python train.py --train_examples=72500 --cutout=0.25 --arch="unet" --attention=true --init="xavier_uniform" --lr=0.039 --adamw_lr_other_params=0.0021 --batch_size=64
Rows from block 6, named by matrix and row number. Rows with one number belong to one attention dimension. Each number is 128 + 24 x the weight over its row's rms, rounded and kept within 0 to 255. All counts start at 0. Numbers have three digits each. After the name is the row's rms in percent of the matrix's.
# v: attention query, key and value (stacked) (model.mid.1.attn.qkv.weight, 576x192, the v third), inputs 128-191
# proj: attention output (model.mid.1.attn.proj.weight, 192x192, transposed), outputs 128-191
v.13 081:086143095104131139108126130157086098131106142151147141134127072182134120084111154120168123126169125143106101135101130133099159110139159134108148097132144095209132130150115101139146141124116109
v.14 088:096132124149104132159126165095141105127162166128141095134141124101167111148126106103135123128074118090168157138117115153138127099117154153134141165130135083116138070103152129141126130111106135
v.15 087:149114133165141175120151160104136092112144129140147115122119174141144117154098125167073109152098096085083127126117069137153127100140116129146142130124146126089110162110130163126126148113188078
v.16 096:132101130140133120094133094117158105157136124149151108149096129152095140130115102143153099148121101132130129120132156149072143155140149148129116131136108090119101118111127151115122106111166115
v.17 104:130106087126129079121158100096115108128154140154132096157104126097137150133098118123089185164122144094129117130124154121101099140134152146101078104116113190103147141147142148109122114130132141
v.18 092:134082169119115122106116098111113100106143119141096109162148092125109153087116087106132135129132128185136108118147111139123086127115151115105144138117141104151128182085151109138129134133133125
v.19 105:093092145111152131194116173149110127137105125143105154111119147145125094129123135134140113126136137138092105156127079079187094101125102098135166176087080096075122152157141150123111129142122124
v.20 104:104147122129159151152110122118141167107142145118155125155166104095110150142138084128117102112062124104178146118128136133182136084078149166130198119136121093132137124139127177123131129189166148
v.21 093:139122120104120100159117077140086159117117084155149137137144115098131137113093133140147152129155158137155152131169094124174127138090101144178135140155156118143100137098090176125174139150100139
v.22 089:114152137132119085098141094145118121097101131136137137175150119104144164130128144129077134091109123117124041104173169152107131143127124114109128129161113143167121158147082146127130093146093146
v.23 106:162093105110136099112171115103141126120145172133114118104155126112101149138135130117137149117132126146131108173095176129090132159148127139104132122106055165152104150127080136207117089124108113
v.24 113:095113095140109118209162106131088110148109176133127176103150130122144119153118171119130128119138125103150128138101139110164159124106122093141161117147114152093109176175124117147118118139087142
v.25 088:111134156139125091113136137155154143145180132124124114160148162126126158135149107113120097152129109140153153083139147143121140091124107134134125134111099159128168092138118133103141085117155107
v.26 093:103117108122159130110118144141138123122183133106123121129145107103103124155150127090124067148084168133163124152117137118165155094116159160089125131135108083129115123141144138127123102173204156
v.27 096:128133135156151189132111159079158164118153128120154094159100139158143103121129126116115119139147099153115160097125102124140122113133103136128140149099131086108140113151115175091125150101165083
v.28 106:098093102126123168141150121136130128135135097119174134115140115130102113122127166108096140148179089143150139101062095150139176100090121142150162077143133112142112145104095144111134087123148122
v.29 090:162094181121146138104133155117153136116138131113095125136147152178106139128114147158086098132121120155150084115110091103155162097133107100109138131090139146079131144171106127108155112118153120
v.30 106:144145119122098149138132109116106081140129130137114167107123128147178150102129144108131149174109114151108073157157165141109133148117120129152107120154107140126110140187104128156115146128078128
v.31 081:126143130115104130126168147148118101141151109136116169134104111123078128130128107120105126163121135107135108080102138104131098095101122098172095160125148077108154131144120121100126086141185094
v.32 093:119149163125114152089128176150111091105103107101155159141083106155145094121168141150102125114107128150122125137127148107112104115146121085120130145141137131143130149144165105162087104160125101
v.33 077:153148109125140128170097136198127080149169143142141098089154098128151110121048107102130117115117117138122087118110098129139105159127104144145091166158139159084128142128123131118155147145099140
v.34 085:103164087125128129176081131141106093126120152125167111133112106107145095147154148140072130103101076129086135136124138106139097123123145100147109130198086159124106147131114137158112152105112125
v.35 084:158140128090148135139140118112118128159121139168155133102137129159113105130132158135143130085156132127117160093120112139134141153131133124134094128106115095129110155145088123087108082141132158
v.36 090:086117115130124142147143130112113099148106146095141096109115116089117130134128140148118136174132092109122136114128146141105102090080145129135166110134134122118100108143169110153080176108136085
v.37 096:159160186130119109177118167088122113135145157101168135150111116122144099102128142160131154095116122131145156117138088144126101117131127162107145087093130105149130102132175094102108086121131124
v.38 097:139139151135129130127127164118132163156161101160139121133090098117113127154147072129110150143153155068147088128172137105137159107117121129113125122116115137077132154141128117105113127094179129
v.39 102:110123110133117162135132078121096123138101146164113116123117143116166142131115137101113132147143108136053142112100129099143115152123092106139140119114100141148109143160105110146158140114080146
v.40 090:145098133130078059069128169130158109139119104156138143133171115137105120107138170112128137140120097149085157093126103133133127154122125124136099134094144101150174155148112141139095140141104112
v.41 106:096103090149119152131128075101127124117114138153101152137139162157116181128126117106100152122156119107112072153095123093114140114156109109117136141123166119118157152142072138139171135121140142
v.42 083:103141156139165118095129147122128110149103102111146163128057122070099129141152115136133107120111099113145145125160146117124113124104137120125128090126088167142091136110159106142149161102167145
v.43 088:172109132155118066184130119105146098105166156119144091140130130119108117121139130135115188115119123123124147115127085149143148111144101141135144145116141078098160104119111145129148100124118132
v.44 084:177120129177095121131124106077155159113112112108110143147121136141110116153146145122127157116113093124154128125135138157152159094169138130114164137158104088150109088126092136111127118114132066
v.45 074:133109128113135120127153122077100111120106134140137158133140156101132105148143113173132131149125116133126122103140147165121167148143085150136165115095122077144105089169126109128105169152127157
v.46 066:116135149135115153124105136137109105089133129110113102098094159178153113138123142120094138095121145153155159104141133162105147136145157145132157124157135110145118139109148143118122116157118076
v.47 105:074129131099129177052122076159123153107090097136119153082118118122127147145134174083134083134150122134102148116082147128129120161119128111152152108171109152143114158133117131155132156133119106
v.48 076:143143123116153171115112158115122158151144123125144076155097153161136118107117113140083103105134153101134142137158107146096136148100136145095127100149152135192139139078149147120095122130140122
v.49 076:111130132122162132088109144132138124128104120132140137139123091087131110090131144159154087112151105115141125118162176163153140147125119170150100110127113125143150116155156117133143130130116088
v.50 096:085143108125169187161114128126094091115118131129098134130121150125179164136134135113093143125125107145112099111098129121100120125114101144119127104132114197111104113119124122173162170087146138
v.51 094:100117171112127157153158155134155111103137120126167109080136095112103123115117140135151113100172152129144124136133107154109128147161113148147151142122129126126157108078112158088124114106138124
v.52 090:120108164123150159104126115109126147101128088202117170158109154146137113111135087119142115077134153144152114138131118148118176137139089157093137102125118138156142135120068177130165131105167136
v.53 097:136114128177135066136108091101123160134167141112126150124172155145124128142105148126153169146120110133165104121139114115163099163130135148127181074090137109100126083149140123135119143146158129
v.54 099:167132157153108086171145125139141126123153118096115089146167092134127124134123124161136169120099138140134168129159110118141135159156112144120115147111132105141129071097141130159135121154124136
v.55 090:122093116135147191080115100118141168114104136144061135114109179126132162161160104099127143164152133095140117138108139134129184106125149120124151134132115121108097148122083115121126143130146117
v.56 075:123171136122112135143091183138134116147142115122159116124117092115149114128149155129127087130153132117094141129130156123134135138162168113149133140140106154106078119165129141098091146105142135
v.57 087:107129159131132166140155141119112127098102120140143142154091143131121111089130145125135107079143161137149156136152122150108119105118130153101161102108112104148140106085117135136158117099131093
v.58 081:082094143110096093086165108135140131100117094143171127127125112141122120120092124116189122087136145162118125142139143109148155184154110114152144142152116086144163124163137175143119159133151138
v.59 100:165133160120130081140160179123158133139137158094136137166147106136140081100130101204165136125101144140138147149146148104138112116180101162111127147096137118140134058125178118140113120129113127
v.60 079:164145143149114089170117159149158116139133127149162140144105068119143114088126111160105112092146106088143143085161104106126154150122131114144101122168096131136137142121099113084116135087116110
v.61 101:082103119111115136125104069101097127107131110172122141149114179178150148150139120128098143134168141120073117149105095140143159126105115091136139138158163134172162144148114136167137123145111136
v.62 090:100127122109158153111140143109137166132107150116131166149116124099119137088137120133157077148139112107150192157098112133148111090152165137096144098115138099134129119115174089100125142104093147
v.63 077:092159142143130136104119181141135113114125129106138155129125127070127156103152098132126077151111154157159128145134110176100109114090120144119109078122167131106141139141169122157140153141109126
v.64 171:137123112125163163121127095143128111150159116127103159126171112135165121110113128122127155124124108160152137144114127132110147073093153142154147103122133110155152120106105159099148139139114163
v.65 142:117100135147103102127120109117130106148113157137124095129142130173132121159079176123138119141119120142092101120131118133127136144115118128096131170130138154096109111134105070109123126144129059
v.66 104:148103165103146052163099090131118128125149117156087121140145146131149121139099128158124139135143166147124131126131103119153159084146113115129146139118076130169106124078091126117105108153113143
v.67 110:140122162116133113141113119153144093146132150136131135135110106114183121156138125152134097120113110115136089129084170144123146111146086126095101136107136088143127125126084105172173133098130097
v.68 138:087099101159126149066151132155136085119150110135110107107142103123122158141112180132133154158118090141068103139110168161101135153106135122123126112166174112141132123167143099129144126119122117
v.69 172:112131097144128191102148144122125083124134111154158097114133122101091119135122139108152149120127094116090158117142122109103084190070125112161134120158204117085185109161133122111149129116124121
v.70 123:133143125153135151111141132182136149123133113151128121110126115088177140128184104136167146093100148090124156121093177115129103116165115154105117125148100061188151122105126155131153102132123187
v.71 106:140143131105112134130130141121090151097124108122171085107122120118117116133198090117112124091157123089126176110146154129144095191099102100151130096116128145130142126137131128160153146108095156
v.72 097:151137178086129087169067119100101194150102093106149136127128143117135134101161117123067125138137147134150124148120118118142133115151123136123154126086096139135135138086134172172121138125119148
v.73 128:146125138104139099139105116137130132111132102093133135125093095122163149165155089115149116142133131103125116159127156123138134120154106117120093112115104140181118137130122101200147140112113104
v.74 143:108124135151110132111143182115107163113115094139167111108122110109145131143159104116145133138104149102083145135131174145127116158152099109133126095172124108163129133131143124143117164113135145
v.75 155:131121107119133121096132106142134115133126158169096131128165135179141113113130178129086183122145125150125130119144147119137150106128158130132104136132126111151136124143109127112169120113127186
v.76 098:130132143143137161106138145123121152099112152118122074129133123166195151152168166098122124097085117094082130081138153113151100168156137137119135150131094143152146128147112111113163119149136149
v.77 105:159128168113144089163143097126143103124146167125099168165130168123160131110063116151145102153123102132159093120148122117172142058153128145119136133140071116168101120117137137132119134132136083
v.78 138:122094128143132126108102101139149060151127138131105140144151120140166163125095159129132124163087090145102078155087115137104151100121131144099135157134161090125144134132118119147128156148145078
v.79 087:134095133147120103103131164067137159108105139123120163143128127123127118136108105148099083168139102133128065150138115131113142114146133117107104127146119153081088139122126080146125163134130079
v.80 082:119125109109121185104129146141115142166124116123168130084136125122136107094173129107151140104079146125135150139099172100090095158115102151155136135088153099101168112119149159102131138139134164
v.81 132:117131112122113146137141169139154170140118138093177131108112125098096134110130132098145109130105133127133140145092118115115085176162079151121119164127140118089150117142117124121106113106142098
v.82 142:121120127149126136161155147130134141156119126163130130135122128097069090122109116145118138139150151149129130138131090098123125125128132128154115147129151123067134113111112130089085123153130156
v.83 126:137139146112131082190118120101113162159129119140150178125137148128155088110144112141116107131146165142176139144143114116144152084142121124144117116097100108137128131093106145139106157129127154
v.84 123:117128139129143148127122133102149156097139117183140167115151163088086129071100149125110115124125143166162170147139087146144127120112150140125150135179160102124151136100129174133133095146131169
v.85 100:121096111146139144101153104187123090136143120153085142113146116155186130147101140127125147147086089147118105164118157135139123094142121126161107121163080116186118115131130102139181136101123129
v.86 126:141127153099136101170118130109122156123126116115118155147140129113165114119116090160105074126127146168177103171125109138139140077178115120109142132094081131131099136084087129143094155145134093
v.87 128:142130115127134150119133110110134122115118108098116128120136134110101141092127128142094133172168119152145071138128109095111142082092168103139119125120131161077136127121109142110113161156102121
v.88 094:120106120140103120111127126122158142144117166146113118123128123156084115157097184129146146147158154145093117128119121124114148175116135131103113162111140141087113128142109090084105091137127096
v.89 098:097144134181132104115133170152119180134127062105125111107145113139181138133155150108136122122106145145092126146103116166142133095171129147111092102174105125164115121137142088133136152124117166
v.90 171:130129146142109125176111129095125123128125126100141108151108121097071143148118114143108092151161129117112108128118075105123129152121118121112152156098119150057136125098101117123067145159121085
v.91 102:113128139161154155165136143152130128120142100132138114142131134117125113151125129115155106105122132160112149101131057107140108107098113139132121160138145127088143118097095112066100104173093135
v.92 110:110136110100131087149163102119134178134129129132122118111155134148174122119108163136139162142154133160138104137118186141149158110168142108130093105105116122144132098147119080145138150105139126
v.93 115:123121129116120100138118120092117070119128152098134143157140128165155148135099149103129079164122138135115104140146119126126169113130136119127139153106126134128119127138096099153107177132149046
v.94 097:133125133173114120062116139151122155089124086155101125119160103150167130154143127128159139132108125106122164139105168195135154106147140145098122098184109110201110134131160114157153136117115180
v.95 096:114118124117142126149124106119119080134120140147153095132096120139156128184143130113159102071129113128119127103133122138142105188117100104119106174117184142089145120152070077143159117123137087
v.96 092:149096124097120103128149146154141117137086119140124147123145153164114139137102136176124132131118102146080161105170107150177102132078117111148138146121137105176109103163130144140162139127111146
v.97 098:113103137138102116176109111129119070133107131171110139145168121163138166119135139170129143137094116121141112130123135141104094113093149157132151176134138099137161122145176103147171129096100142
v.98 100:118135088127157184125107150125125128100144115152150139134186159125095144140139136130149133153114160127129097140088115109150137122099161188129169092119136117117101101142125114081077161126149124
v.99 109:117149126145127144131113113137140101149117097147141143076124118124136098100108136138139128119182128111121121162125113151127129117120120119096134160110119113106148137135108150138134167165106126
v.100 086:181118185093111099141138131134123110114124147135177151115132109167141150118150119149137156145097137092172162164106156186132151095115125130104160110093130130122132095167122130140139097130130112
v.101 098:138159142103112090163151120125110125120142131141152127098127105166101146181140151163108138145101159088162138134099132099101108103119128126133118135149116159084121113133133089101081170107157148
v.102 096:104120110151128108176146133092145108125146153140124151142144124136151123116153154132156143103129109131137097125153117161161151119126144153161144152110106140090149169119180138125080137120088114
v.103 110:093119154131143128143135113124093088103094124160124117104124117149122144125177153146117160137137160111080112129144084131112124159132105105135133104140151098121168136132137115116162139130073167
v.104 087:148122121153194138127139100107120120108159145087088085120093137129158123119167148080108128091139139078120091149119113131123112145139146137126128123115131141124131112105098143121103101113139113
v.105 086:122136150124083152122111123137103121149101119181157098125160120112121151157090154174142079130102172120145128130124144141161094147153075125150145099121141120172128187109110140093136119181101108
v.106 088:130106135121133107160167112117140134123152174166143122173140109129107055129103135127093120108127118091117190087129129093107122122155061088145097157149108112103112101126155111169140137139124175
v.107 095:184130138121107118116128121137154164110118131158132155124098148107128117131146109166162093144128091120109163085121148129142109154099146136074139145108165097120102130129145161121137103085151154
v.108 089:119111116158149108186123126095136123176151134078127113132122085128143151141122184089119106089117072101162132146109169131119114114126103143167126127167078158142143146089114108140091108138138087
v.109 098:090149137131133113086117139096125134113103115146133095113142147168102181116096129161150124126132146133080174106143124141112114112092146117142124088104160067134134126119125103108143142115084127
proj.13 078:161127119139101128130124125128129134125121101092149107132091130124137129149172137167126128158109163103106101112104124113141149127128138117138103156134104088110101118116152108141143119099125156
proj.14 086:147131147100108086123115119134142138125075144139107122141151100143123143115079109129143131157127133106149171112121173136092091098108083131103139148080115158146131133138140135171110105136102125
proj.15 088:133099110132122125085144090168130157143162139109128123144151111102128086130160072128158155098114068151097090112098179105081087147139127135130067108104118131139136098148122136088161112099098121
proj.16 090:127085152124109124083120097163128151107160124152129122112154167103134109133119136087141137107112095121170105140134151121123088150088096097100117165116144106101124148058128094108146138101120131
proj.17 092:110091176130148165105112156095135137105097164130119087096122082101110099082115124151123127112118135125072085102144118079124140142174136162125104103124114138188154136150129120120145137167115153
proj.18 096:151114119166150103149102123120146160113134136148115104091136118089126089110165105140112108106137120093115135097159127085147137142115131119122143142096170173117073090136129133123155118133130178
proj.19 095:101156121089166119091130141105141129162101139157149156140131088140186104155128152131133087148108114127146131096100149145085079127146192130132102102163143142159119144127108126096089129115158091
proj.20 101:132153127095121134092091155163116137129099101154102132141132136159134091114145136106124128118162156159131149154156172131098160134128090143126113136121144134099133094102097156126144097069095112
proj.21 093:138106074111109151129139115109161160126129116106102126128135129157156113107128084104085113125154162114095124093136120130125112138126159134087146136090148117103146148162110131171142136107137118
proj.22 091:125108164130173128154140135085138106131172123157104103094142126129131119148130129127154170164088153166126123145145129100141173115151122116111161114087141087087122160134134113109131148125167106
proj.23 100:115120147164143122144123122127130126132120141173124143133106145159131130133145125126112149140088114115071135075133104125123145129122132066166114138130171135112114141099130094118135148155097155
proj.24 109:135168121127159143123127138162162107109102110135181150163087118178155115154114107165137141148092143150062106103112148108135116117167149147136097130142111121133121153134113103118124109126109106
proj.25 090:108159117092153196118140126113111117158103107176147149112115127103136115131149154092113131157155135111100120115164157139137104133134089129142127125120113110116153178142103125129126124124118109
proj.26 094:094153141125056176115096152133113150176082121166137135157137121143119129071089178103130106106153121127130150122123162140144166128152098129103155122116115152101105093075110135163104129119097135
proj.27 087:124141101078129152149168115167131126154144118124105151120147143133136164126076120128160114097156074141163092159134209167096127125102105100172114134153133150127141138123115150134124110105191143
proj.28 096:161121122131152127140101125138129102090133119138141132141142126204131121124179118126121117176133138113112124103130140123158134136152116108121097141126113093143173070188082134087119096110137140
proj.29 089:097137115135085138128144111109096115145128129165140142117133129126152109134141149174167124116155141130119119151139131121120142152140093099158155102138147105143133165107140172139080106114127096
proj.30 108:160132145165170120139161134111102140091131154127181111132151160193148168176097159166122154160143156141143131148147137110139146136159167116123148140118126111129147119106144100144152150126136117
proj.31 080:118126127155164131125105126074086128103136150145148127128153088091137124140105161120077142183146154137145163152149139126104125120129153130135117098145074110144156158141087164116104129165118133
proj.32 087:095138116113083125103121074100126139109116097131109129147134152185156138111095133126143109113138140140156079158138128151155128123104087111114141155133118132143170120111105117142127162156159103
proj.33 076:177108146137139114163104101098122153160142103093145201170132107119137144116116158148137144127135170106137148170121138109103076104138125127118116125108112104156161102062150145122114152123099143
proj.34 088:127100052102099130106125102159134131126121102110161115121160127148120149089100102126171111170147144136157111156155132168170131095125073143103128145130163140110137114131121100110113164157116134
proj.35 082:120122105120097100152122136161141116158129155147122103153081133062140070111139111167134150133134163145130172096145151125105104112121140133102126156144073153126128162114117141140076139112126114
proj.36 082:131114103091106176150124149130101105126115100152148100160130132146139156121128119089151075141146111150118115149088113113157143138152076110132140125124156123117144118121111133148163106156107159
proj.37 094:109115093112092130121139095138110155154111122107094134141125120108155172124118140122120135132142125190117132081093128157114124102148129102171147133167119147132177113125086112125149099130136123
proj.38 087:112131133133125162118130127150112138137111130164149097107135116150105124126127129152138148075113095127127136103107084140140122133132107111127119130133128103118119154117092059136115111156122179
proj.39 099:111120104121130115128124142118186104095170130120169109124118113139108089094120105157154138141128169107131116114139103127149122140155122147086122106115103120116111154127085121129128111155122134
proj.40 081:129138147139107125136146100122114142129118129096089121117128158106104093115159105145105126118130147139120113137141129121126157136150116104123122137115092121159151140151100084135109145142140149
proj.41 095:112174134109175152123082127133159113122114093148152114091117132136112094128122156199137149155126136112137118158156156135142142143062118162122127117110142157124081117135129126136124099134136110
proj.42 079:118135089134101097140154143102132100104119135150119090102169166192135150130119116098085152133166104132117155159116103101116134097167134101156121144150170088112090073099102080119143114151120116
proj.43 081:125118116068138152132130123174097165168089153119102155131133097084141137113153120144117122123106145143126102177129153137119117113126148110119141085159116191138164157187108123147122131113136163
proj.44 078:120118089085109143131111123142140125125150131117137128140145109159114143128122099120106116110132077179137081137146138123144154139097108130152135144126155161162175156173141155128144119151151136
proj.45 077:123123094098071154144105156154155107126128147124159107132146119175141108062161134171109105118120127155143162124107176113101152114109123113122108155156083149105172170127130151114104096155166088
proj.46 062:086129143123102132087151128087126127097101113122099117162134142114133130096152108145149128090139124161152098126084113157149136105119103128142152114135126140135178146128176162150165079139118127
proj.47 102:166125135161144097128155090079150088105166179143127114144126142127105135099105124145107137106109108085148071163141102122126161119138103170091136128088139111090117166114156153076127142137124124
proj.48 079:082112174143108121097133166107099113102105135124115089102163149139129089138135141098126121127153102131117199055112125113139100117152081124139185165128121124110134092159128110102176076123121121
proj.49 074:171117143125133150153132122142141160140127149131082117171129122199126100107110121104078109132079166126088128091102113104107176113149138126117131104127121134108169117144094107103085123141136091
proj.50 092:144132108116138132127122101107184124129123146128151107113130129138130130095099135122146157166131152085134156158130176154150162138071124162109144132129144126130147116127159104098171118123087134
proj.51 093:114091153174152136142146102125135119140135158108115144129149130108093127111137126142139151122120084132108169110086149063108124096115130134176094111121082101191110162148150128133132094151113127
proj.52 089:132133169168146158122139131082181137122143170105136109099169133158075112106126126135057169127157093091106138111091141114147148133122137146145134154128118113134101155136143086085118125118148134
proj.53 095:152180133137109136118121127139118115206103108111106134136099120117143152099108121132108110132106120147139107084074147157085149120119130131164123112178149147110163138118132103135112098136109122
proj.54 089:121114171152087088133160135144120137145116132111099162103121143093150156112138103124118115108137128155113083147101129141114129150119139086134100132194158129133171121180135142122126108120106181
proj.55 087:141171140122137123102150133082167110114141151159150097127130084172091090107132121165109111109137150129151155130159123113133139150093135164118106135114137129156129140131151168173158124125133097
proj.56 073:115055118126156135100140131145123167143137115138146122159143113171127133110102077128173111141112152144152124113111109136131101131119114156133094139121114130109110146105132141149092138136107083
proj.57 080:106125143143136154128134107103117116155152144116097090124136145099104127148148131084114165110120111167067093078056132106149124141139136084153135064130102124144129180163091109102142119153134179
proj.58 081:139133151143127131143160138104138115131120132093129153131142148145121156118149120136098114143086126109151070131070084123103138132140098128081107128113108132134103156137135115129068112127105141
proj.59 092:123120172119122130152139138164094163144122105114104150136156142124170153144126139056109103120127143160107096090099155143123148136126142083138107119177153143118175118164119119112111130104147130
proj.60 073:091112098126135091113098123143113127148166130096162175148171111129129121150106145118110148130155073177133102112104120149148093121117085151149119096100124102163115089172102098104063083138102164
proj.61 097:133153103153121143107116130094180146098107137083153112104129118130112114103102154168153089174125121130142100132158134161139128168128106177099155118091112140128104135144133166104139120129157080
proj.62 082:140175128146135143124123106133103127127162131133106087120125105129121139161129148102104126152126146138117123098141128114086168124150162126125116101140137148095115090110095136120129132125154105
proj.63 075:138110164161141148112143093081125139113103132152107129107154129172141169136117133120122164113134142145129104152128122157116176105204132137141143143114147098137144101094131131118156122127159127
proj.64 179:122119182142092118121107115149115157130089165156148089128138158075099137090133155126116129110149134136147104112125133157139174151125146137116096159109127131125124103146142159088111132128120095
proj.65 156:130164100122122157104173143127115113116141127152145160144084104109137108159183149115105169163070117123136106104133132107122130150129130123127169113127169121144161147080147147143137109083154098
proj.66 107:129097090184134184078165113131103190130151180150134126123096203111108114120156168137148104137117147111156109108147117158126114143111134120112136142153103100110131121176166130154139129081133113
proj.67 119:139111075124122102148138132121153113117140176104114178142130168151122143072122201139124150152098142108147151130109120074102140090127161109127106121099124114174100125149154083184119132127115174
proj.68 148:118159143096096106116108153142144104124109094138154130116079119128144118148159148108115149142104088141138131122097118096128179161154159133128139138099162154168137151087126160100136119122161129
proj.69 187:127165193084122087134117164120157128159068081111121123131118078132140120137144111108089157125119118127119123103092150127130129129155138133113130150124143146133124153109078150094131136121099131
proj.70 137:119062154133128073138085123122141127125131154093142122113155153151136124118082122135143118135140120129142122164127114152131113131124116121099118141119114138099103156177128100169137164171120144
proj.71 116:118158100096159119147104148138172121176094093080109153114148101157134136130090118126134106100139137139099126122093142140120098101133154096153117130122116130114088132141106110139094137149102174
proj.72 103:120139071149136173101135113129130132120134119121136155135145142103119149101087119138169083101128136130075147127144139144138107098082146121149107125140077105091091112170132096140121137165142169
proj.73 144:121143065132162122139125126137151089135157146100097160135145147141168143086118148147161098124129141125122162125110105126096102107112162118130123113089112125131102121169126093169120126158110175
proj.74 152:099127097106161108118071111134176101151139114089106157117143143150167151107106093132152110143156110149101131152124131134139096144139111127126131133115138115107116150166136128178133142147128186
proj.75 161:137146127159115109145111109123085174104108119127129076133108157120116128150187167114149115111121121123148082128107127144125150166133164127114139166143164147118147129146157170118126121124143058
proj.76 099:120158127133137121191083128151106118138128120095130145121107118129149139156174141139150148165122111140099095112092143133137125173143136099107175104144197163103164127090124136175102148119116128
proj.77 122:134089116184113168146150092117083123114156195166103126140146151140116124089122149155117135132106170129165145136126122127103113146139121127097106098129135119128159126141179107157122139107129126
proj.78 147:117135124129073139107130113130097122113130167167154148153090143093135131078152157142108152146073110118153126082110134092125156146156156134109128121102154113175145128107151140114136117116163123
proj.79 094:121179087138170169111108107141140121114144093166106138148144100162119181122106156153132105143104138129134141168173133096123141141120127131153124129102170128131161115123162126167127123130148135
proj.80 087:122167170105120061130099132130163109121113106093165118111153102101104171136106062122110135101126095126075131141129126147153132086110121113118115132125104127113089114140094152124123124169125136
proj.81 149:130108137102148073140155138116151074125152090091144148096122106113142128140111085110107128121134123125102163168148111104131116111125090124131158095153114127155124148113075102130170113155141160
proj.82 158:142113125120133128078147133094151165118124089134122098124135100160105120166112131121127129113150139121148124170198140157113125121092086152132109170168102121115117140146105151105171133129138110
proj.83 145:140080125147136137102139071115107154107155187121112122117176169106116142096095126132148101106158157103137136156176123142110095102104104135146095124143068094097115135192160114150126124124125128
proj.84 129:136080180130122099105124151130105135145107102148168083134134131114091141103104108122135124086126104123125113136136154145173117171147098127126137133133086126117137137149136155091133139149137113
proj.85 109:118160099148109107119073120134118121108151132126140137116125143128133150100141172138152112113106138120146139146119118113112139180126164113092098120102157110105130130117166134169111106151134125
proj.86 141:147090077169146159107137081129119139119161157145134134132143178126105179079101159140157117123138166121140131127170121117123138118090109124155106130128113093143128099151154111157131120118145147
proj.87 137:130187143148098164103106135141130158091073096167125097138135080120095172129117160122115097088123138125112115130157144132106176130091146158127123181131150149118146104137126162099133129126143110
proj.88 106:148132121109132113123179151124136131120142096128153115117085098131114088199181140114102149156122101115151108149172106115136151108128096136138176132147147130138140144091116164108151097106174098
proj.89 097:114098079118126132098106108104124088099196115107140145103119142111178128152124129118177118150158113136110132181169132160115096160101114125146163101141120135129146154143120118178147155131152129
proj.90 181:130125097110142184099168149119142138146120098157123162154102088161127104149119145130121146149118141119123130119165154117103113079106089147170132117164113127150108129108074110107153116109153159
proj.91 112:131112160104127123112156136104134156128150131159137104126117099133114109152147148114106157136154137097147099122154155170117101122123075142119152115178102126128135116144080135114165144084106108
proj.92 118:147118138144137144096140084109106130088147148094120101088131163088124147139140152104150113109166137126132135163171101127109139153098126137117127142125133120096134143160156139147116122105160109
proj.93 134:120139123142112169154150104137095114128145169142123147135130130088160149084183144137115163149096133129128139090101138097111122120142121113144153089115147103165180131105146131128123118096140119
proj.94 095:111114105122139110110084116137138120141143146124129114117134169126124120093112129144157110135141093151144087143127122149173129177136162111118137145073127126125130149164180146178112147159135140
proj.95 101:157154144094131110140163135130131113139145178091119167146127125125156101132164141124126187152097135079136142077112115095104114111151136121129136095123119126142139141112116085139134127083073131
proj.96 092:100140177146114120114136102117110101134120091159115099142105167126125124108150113101135154100152134155120165098131149134120078091180087117137125176161115118149105102137125108100125117101121165
proj.97 087:098120157108102139137179139155136121145101109117107109135117114091100085123087104105124180142137073138119154140181138157110113140092104139131123113139105122155089084146153110131132125082135147
proj.98 093:154102153082150108133126125116121165122118107085128160157141112162113148166082113091147103124141095133117147112169119134125133171126149148115129133121154130160122142123091118162187086116122108
proj.99 112:110122148128116143114090154097118133141129169085089089181138120131149142151124107093104112072095126096113130096134107160120110096114135121101141122137090156115109125118098097132130149094134107
proj.100 087:111126060132161163148138130128156161130118156151137115120138188137121101181125136108113143126138137155127153102108097127102128113137107170137134120117050118126078110137132135144161123100135141
proj.101 090:156125101113141150103161152127134093131088111116123127151115129133119141155107127080170164115145103123089141095116127069101139168142125145089110127106126159133172114145116161156149113105107098
proj.102 088:143113161102100080051138102123105139139120115115096152124104106132095090154133100131135198137125102118129117092148167115099139127132151132127131114107169115154125115169114124158151111112138148
proj.103 109:106124126095133145143101140135140130097114119095090109141121167125141118131124108119119104131100160147146144106130120163123143070121126125124114167140104151120135070148142114137093139153139083
proj.104 087:129143132087092118119114131143128154095089126140155107152141119154139149102125089160141155142167160135101128123120151117152113110143147142127149143110155137141142147105122147147143099160136099
proj.105 088:141160140139139174105156140096172112078150118119154125094138118193142164105146104118117112129142084133126087116152120117137137127151130114131127142143101120097117168150144114109154168134158137
proj.106 091:099129135116095156096162088109183142096114122157092120117109142154120107117153152131160120148100180078154095103112191129111125154136126121100113148153134152183139135098110126123113172135098081
proj.107 095:144149176148167131107123136167135114136141115140104149159120109129167086129097143126097113104151141089132164114125120094171129145138136145133166143161096091151082144097114120110097158101107145
proj.108 088:116108114115123143127144139102178100096132149121163107096162114154123156140106128138137164168157114120099090138115101112124121137114091143130089141098207146139186160140142087166163115132117121
proj.109 097:181111105114165146145153124174131131160124093155106139095143153079083104133132112096133079108158120151135122112122124151133139115129104109127104177107081167068129110149138118100097115126126134